{"input": "log_mel", "downsampling_factor": 8, "encoder_norm": "batchnorm", "init": "lecun_normal", "orthogonalizer": "newton_schulz_5"}
Rows from block 12 of the encoder of a small spectrogram VAE, named by matrix and row number. Each number is 500 + 40 x the weight over its row's rms, rounded and kept within 0 to 999. All counts start at 0. Numbers have three digits each.
Before each channel's rows are labels from the 100 clips, of 14976, where the channel reaches its highest value: "top examples" is what is common among them. Only what is clearly more common there than usual is listed. The data: telephone keypad tones over noise or synthetic speech. In brackets: how many of the 100.
# conv: 3x3 conv (encoder.blocks.12.conv.weight, 384x384x3x3, each kernel summed), inputs 0-191

top examples: speech (100); mains hum (55); muffled (low-pass) (33)
conv.11:533460474461537652466528535521520519541533510526542491506482506508506522562496559538537517507537576528487557498457491541511443507506478583499462519531619591528412512600523535499444556437450574453460517520451438529477464479495533528471464508532552600505494526563456583541488534509523525401570448485517499526442459487502462489522528522488560483544479523541524524482526552610529532467490455524514511514563453506575451463508492525523442517477504515524467528489475496498491525508492527513499503496504495402444531509515526480506481434484463476411491465491549478486471455526453442450

top examples: speech (81); mains hum (49)
conv.123:495468577472466446492499481526492632550480552483542493484437493514460532524536450472462465467449464499524410498467562402475492495531555549474425519517476486626488502501547538523484480460521417460492480517581500486475555454404558530514503506496490476480558512512534525575515520489515542503516525502514474457509552530545485502528547458529456479568506484491423509552455495469502504531479583498489503520608451507460520525493526538474456535531475423482515569486410479528481478508515486479442546476494527505519508442535454449505443471501526580430549536482470477520515525516571505524

top examples: mains hum (50)
conv.147:551515485442482558567543484551486457490497444510463507486488480564502491481474479622503445529527526471504481505437514519512503463445550527461477413556443511520562468555433545489509547500489562478478512504489526479456477455478556504489533504369487453560520545531515532452529465450473526468465462532528504536500565532597545504488523551421485529460530486509524497533529475520492495540450480528509519469419583500442511548494535490478504495496570432504433528533455466452548503510512457444525447481512580356512373529511500504467514448495471520470487468480582496454544484526465499537

top examples: quiet level (61)
conv.176:497466595450539498505417515457482490489484432499469584529486522492502498480491461508551508500503441440504468477523536457518539471587522502566494492422426523505434425461508504462538526451506511484413498489523429509465494470484504548499448545487462412482518490485504522572539539433561504528538470523463501478472516479495418501470529496434502566491461447539476487488457477515566547488522489515567461534531526483511459392462507466461496499531540497450481332537390450541457495435513476559515455430502461424471528493527487553450487494534472465585482529426419520446499447433493494555

top examples: speech (67)
conv.68:516549577514466436502518457546517524601518497596442484526481559549457544514480526574480516512506505515487508445478590454463530495495466474449485428497472507498523458568523570581509513481475476523446497511520473543430498460450472490481507502397534494466491545475437503570464441446507526458511507512544537430538534521501563523517565453508581408545513477459489490463470483503492473519444532511505517534501557538439479443453582535501470488509489499536464521516459545491547526541539540454464539496447595466474404616486479448539522526459440481449525528525541464540480458536486477568

top examples: clipping (42)
conv.187:506523441505588470557521454446493574548507449623584484551475484517516518471522479508513504525519567559543546428512475549571517497479527488551525511485597526470454480480471512465504423428530452461595463492502492528486513524534487562554471487538462452503498508512451514539497564420491451510504455438516480489450498521444472525532450436536452452459481487505409521544479529501477511478445430494573523479454528558460462446505500502500480461447495503456515428494513454476525438481453445460477475560510501508432491479439506502542505534552483490524553487517521525444466484462510523545

top examples: mains hum (51)
conv.160:497459452469489497484492514438478538447508514458545528501491528476535528562477477487514475472463497522536486467462438432529501534498481535524486519493490535492479507544561529533520505599488486543554458481522502516555530476479493496545552498444543473436522542432429573455485538566540484577516443521477536489397527458481500479465465537461478471564500480574564559450550467447455514504521506461501452411484477543606533455513469506501522455460489487510557510438498556545529469556511486454525522535368448507508508445547480544557497519455432516573508494535516519513536528505466385504

top examples: speech (79); mains hum (56)
conv.298:421571502461485478507513562539528523525517555529559492556547526529515483496511589469480517510579521433538462488536540458438537515444486535513510522592381436542540469449472506490502436605555471546485499516508466531507485513518530500476474503475442449443506518431497473499524485587554481533467586469488558560507533433535550493582546518509457526486498500517487505521478501525577502508458449476535461484526570546504513564473478454444578535492431516454494632504562444543509441517470548486476436528505507467498471417478470534488462545557513473503471511441466476432432491517557541563

top examples: mains hum (47)
conv.255:477407479494525515460459484477527480529515522488447499482439491545525471468462455443480510482512493470486515518518482553503487437482554490553474521502499450427564492511553511514552431525542463487494467484419494481463465496502531545466452487424457483475522587507497489513558525490499496551444492553453463467499558553479537514510488352483541502519529488519546456515508466497507538493496524506531434486480561493434500506449489479484494491492496507474537523546477604524521500518502482488489461477581509503513498541432442511564501519457561506529594473527495484520446520460443512503

top examples: white noise (76); clipping (66)
conv.336:537540513485481507586505484446418493490483409491534507497592521422537484449446452556521542514532515492508495467539464519512504525468520452551477508378504530519434492501456540461512479449512535574531473504436455492464502499524479538491424518675518480512489483553513468514502508443428460514526495458513434488515503491469483557471480495458492514502468506473426492538467466510529529552491474489518529475515531543473451522504500504479449485445510508543461477496561471523556531556501535578484468476497436447465476536540476556481549454522527444554447527414503552451549491496443561490

top examples: clipping (63); mains hum (42)
conv.267:500494482497479515472474457505456475500481449560552430484526541472534492530546482550507508512450525531601523435475614542467492492498507415531462497508546489461549511420542497479497468472500503490493463512487513503476540496402516524472515494466477534570418397447496514455497491525499494479423505498564421502496485516459439525513539531486542474506498529478447440523595541472439461554493478495494514481560513515508554551553425520511432522395518532458511501540508629486479517532549516445525567483440531442519457480456506556515530518460455466617388462574517532503440434591494486563

top examples: speech (65)
conv.174:560421666503475482403502505530484535499384473467474534478567470563506468504511511471469492533533438497478534460532573517508530436506471457430501524451500571455494534522506481507471514564504540528505469488527502468494541475487492537530578510488564503479490529513462490470479485491512503478534459465535509445550516383495503488479465514479485468493528491580582479521509527546500494468513509606572523520478483490471473453545443527488520482570512444497492464423494478499508519533475488487513470468513513518474554458527513430492470555547499547482496501506536516521495467510458517453

top examples: mains hum (39)
conv.180:532566545478582529491517464620498508526516430555519520457453560563434490509493436489490527487516487512485531524486552454492513471412487551465547502541492522432495482471515519509519531466418539477540525518478456552497489501448454437484562493427496538545542463466439527551500417431487568550546509461480447553516549509450488519501547535496423410488523560538573455561535508467491533453510461516558536519492509500488520482516450513469462585523538500504535588543447458542531498532512459449459463539440555483529563556501452440533506570499473516522470484532485490531542500536464509603

top examples: quiet level (72); mains hum (48)
conv.256:526518436452483482581514513489536465507526436487463520493461514515459536541475538462488494517476506334508507495505489511520491491440478553496525502582420552476581526516538500531502507554430442524476470492446533546472510488555467496469550592471533539453522510445419475561451559623492447512457517470495500526530473502551500573536504565538473452490491441540515496579496421508496518561554449478427577501503479493456576503438509510444480508537518488468520606482417459542502449505482486543559481501519523588490520563522438496487425465491495446622515466532485488472589489461458485555

top examples: speech (60); mains hum (47); clipping (28)
conv.77:545477506480535550441514532519467527535489536471515467495572463507438550508515544495486439509446502510428483556481434450568538562479458528551558485527507519527461480439544503486562461486452494548524426574500421492473449545443584520508522426561527504480450474456401513476530517506500473562573537470514550402543492499485483483506495542511399505503525505419552503469451577518566469535578472488444522524496418487469485537493423493466540563516480454546555548521547476507493526489463485565500471488460522500515492400481527486484480487499491502514559545539481473545517501470484592524

top examples: speech (88); mains hum (52)
conv.14:554504526510449456446460512469484453571439418413555585483547493527474440502535552524502493425539463531520569482524512475430546512470582475512502512520395502443516481453441540486503502507469439447482522494469426508468497489448545457454553487526603484541496550460486515535460473568537542523536448471470502483500554414462519502501507491442430503489516510495518523524455497494512527494446491493555413565522421484507539501463528503517538542555499546419545517503453470469512511493548510544534538468517449534475496524466474453572502553476509503489534529471494546432457462470461494499

top examples: clipping (58); white noise (38)
conv.142:517460498500475662557483413529450449560512512480583523490512499510547498503533516456491494531445552482471529520499501537508535493455521460472507476537610560484505520638544483500489518518476540466507569544479592469511485523589512479485477570537492453481504499480463452558476500451464473505496520527542463574652460497518488527558547632492518518501459567548507499466485485704486504510511473506513487483493463502518496560490430462475509507518514521508506564588486512507450490495510461490515470509477543497537546516519571493489498479475503478499510465518538513516582492505479457519

top examples: speech (77)
conv.363:526582448499441460532431532529517483467565518551536518557508503552434517506520542551546497482547520474535422573437443557493546486505517522467550558561499469464481485534495547510516584490480479477424524515475477482578480558523513601557506505536458520567532492467498480479493405590505437502495490497495462465537527496527469471575429510508389518466492485498441508500468578570496473531559517486531486427482570527445475491512543428467509523474460487503452463484524522537537451487548480457536526464499450478524469455435499521549546510449496446550470445463485487493475456510526508466

top examples: clipping (76); white noise (44)
conv.69:446470511515416605542500529499544512534516499523508484466530554553449506580532405509486523509423480464520511550540504473517428532521517533528516495468498550445479548515549405554488530497459538524571526393551512534552475441495509568436469540542491545531448505476518476452459514445491468529469536553537433477519446509488480497463498453521501451534532547529459417518523537543452465469454487522523543549528513515499492458442491551450451530440578434556496550504553493510454513505499518523453537472425489595492474523496526421491539495523532454480469545559491439496518469480539476528

top examples: mains hum (61)
conv.98:509467424458474496498510441495589455536500498497497441531484481515467526441499474515539509528453559505415503536507459510495453481545515454512501480458644494475448510476453536444470405507494427504476467493522461555488515490504493524516604522516558625454434469450490531520468474427571493497500495522446589536417461532538508491521465479447493448463453536605433448490517508542508525526496504506410444459550526450503501395478477497503489511494467486501499531452459466477513471470457506440541461490412521496481515495539520455439460504472516512586415470564455515511505485491527477441

top examples: clipping (62); white noise (42)
conv.338:488526402557568481477511492564517407456498541604516501508564525534555521494457480511475490569462500505476515507527447515532496496490421522457445465493465513464446503502519399432445490486471490513502506405533501520557523535494494497480540545496566474553455462440533537497533528524500454487471453518563507514475440485505472533533492448512518449455530493551518510484580556513464528469514442528439503515476523502490492523501557512488513499473553537505450479510514460456501497469504511471580491496436489498462378433444544445573450541466519532496465508476510558541425545486462498513

top examples: clipping (64)
conv.45:519487491475462497459465477499516559516506565489481499463562492513499553421472557520518491536503514520637472500457465570485523567492442413500564525497442524477566491463442549533513422479488467449560434473553462452512487509515520476468506490518513502482532494516551513482438556505513465517523455461549520487490441486497420480479432497555401424570532471525493494509501458490481506482549451480430476494468514495560461592465452421488482459466461493496545479508497493475494562495454528484485508455531501541482465440450488444478471490439467501565450555463497529503482476508556549428

top examples: clipping (67); mains hum (39); white noise (38)
conv.184:496528544491469484451519537506490381511521561543552488443444526516450481570498535504466437483492522479459513471548477531559492481592511493519464462519514453424487546439500464493478452466489476440440583517533465517458496485510465530492494478550475532466460554507584494535442496501434548526547514518449535538521466509502495491568506493434569497475476529444512505535526565465490420526475546535438487495508549511556496480489452487497440503569442606543529582555505474529521482476546487530504512414560511532545473512592495420561464512482541431478559502480501460512524464513474458440

top examples: speech (62); mains hum (53)
conv.153:534532428515485503487496525607432467511505506499572475458420538512470476476480527598443455502552489521501521474508536564488462491513466453483520463510490503561473531450530510473498375520457540491470432520494530471473507455550524489495508496528516448491415494494464485476496526474505505548471481522526487483484471536490544449510473565537585510529498528497442520506491470538452511506534525543464504482516447513507499564491459478483531517432509468500520552470511495515552516513536546373583482486450512360550488516521485455492502528460463543536529488509459505564623504485546509512

top examples: mains hum (41)
conv.133:573469476483496548553512487585498542561490546475497428542491517548526465490488466504493517424516519493500568474547471510486451493452477499468520470541435510527528414401461497503482509536484452427556487521530457501519523450509436522517477539512528560522443369502481480488509495510460483490426539492520513483458498509517448454529479528584533430555537496460503470464562500531481445575402537486497461536502481481484461513544467462503500459400540464500414526519524468514503483567528423362497440502476523523462487575449462429468521545445515474479375455525442492569411585447560551497

top examples: clipping (45)
conv.213:513512486504456479512482459506516520453569449511493504498460605502483483438502465482481534506523495501593451577491522509551469481549489490566483477449484553490523457439534453521485480482494548475553493476510509506602468566487454494541503537566476493494500464542487500475471451501475567525548561524503493486520492535499468469489436565598505496434474528538480456537570462518478440496500498478491570518462523520498505434459462542615521542526477471488481454476457524417497457593468495432442514550580492455511513535463494460518498557555535479571447494452515549422498533508505509471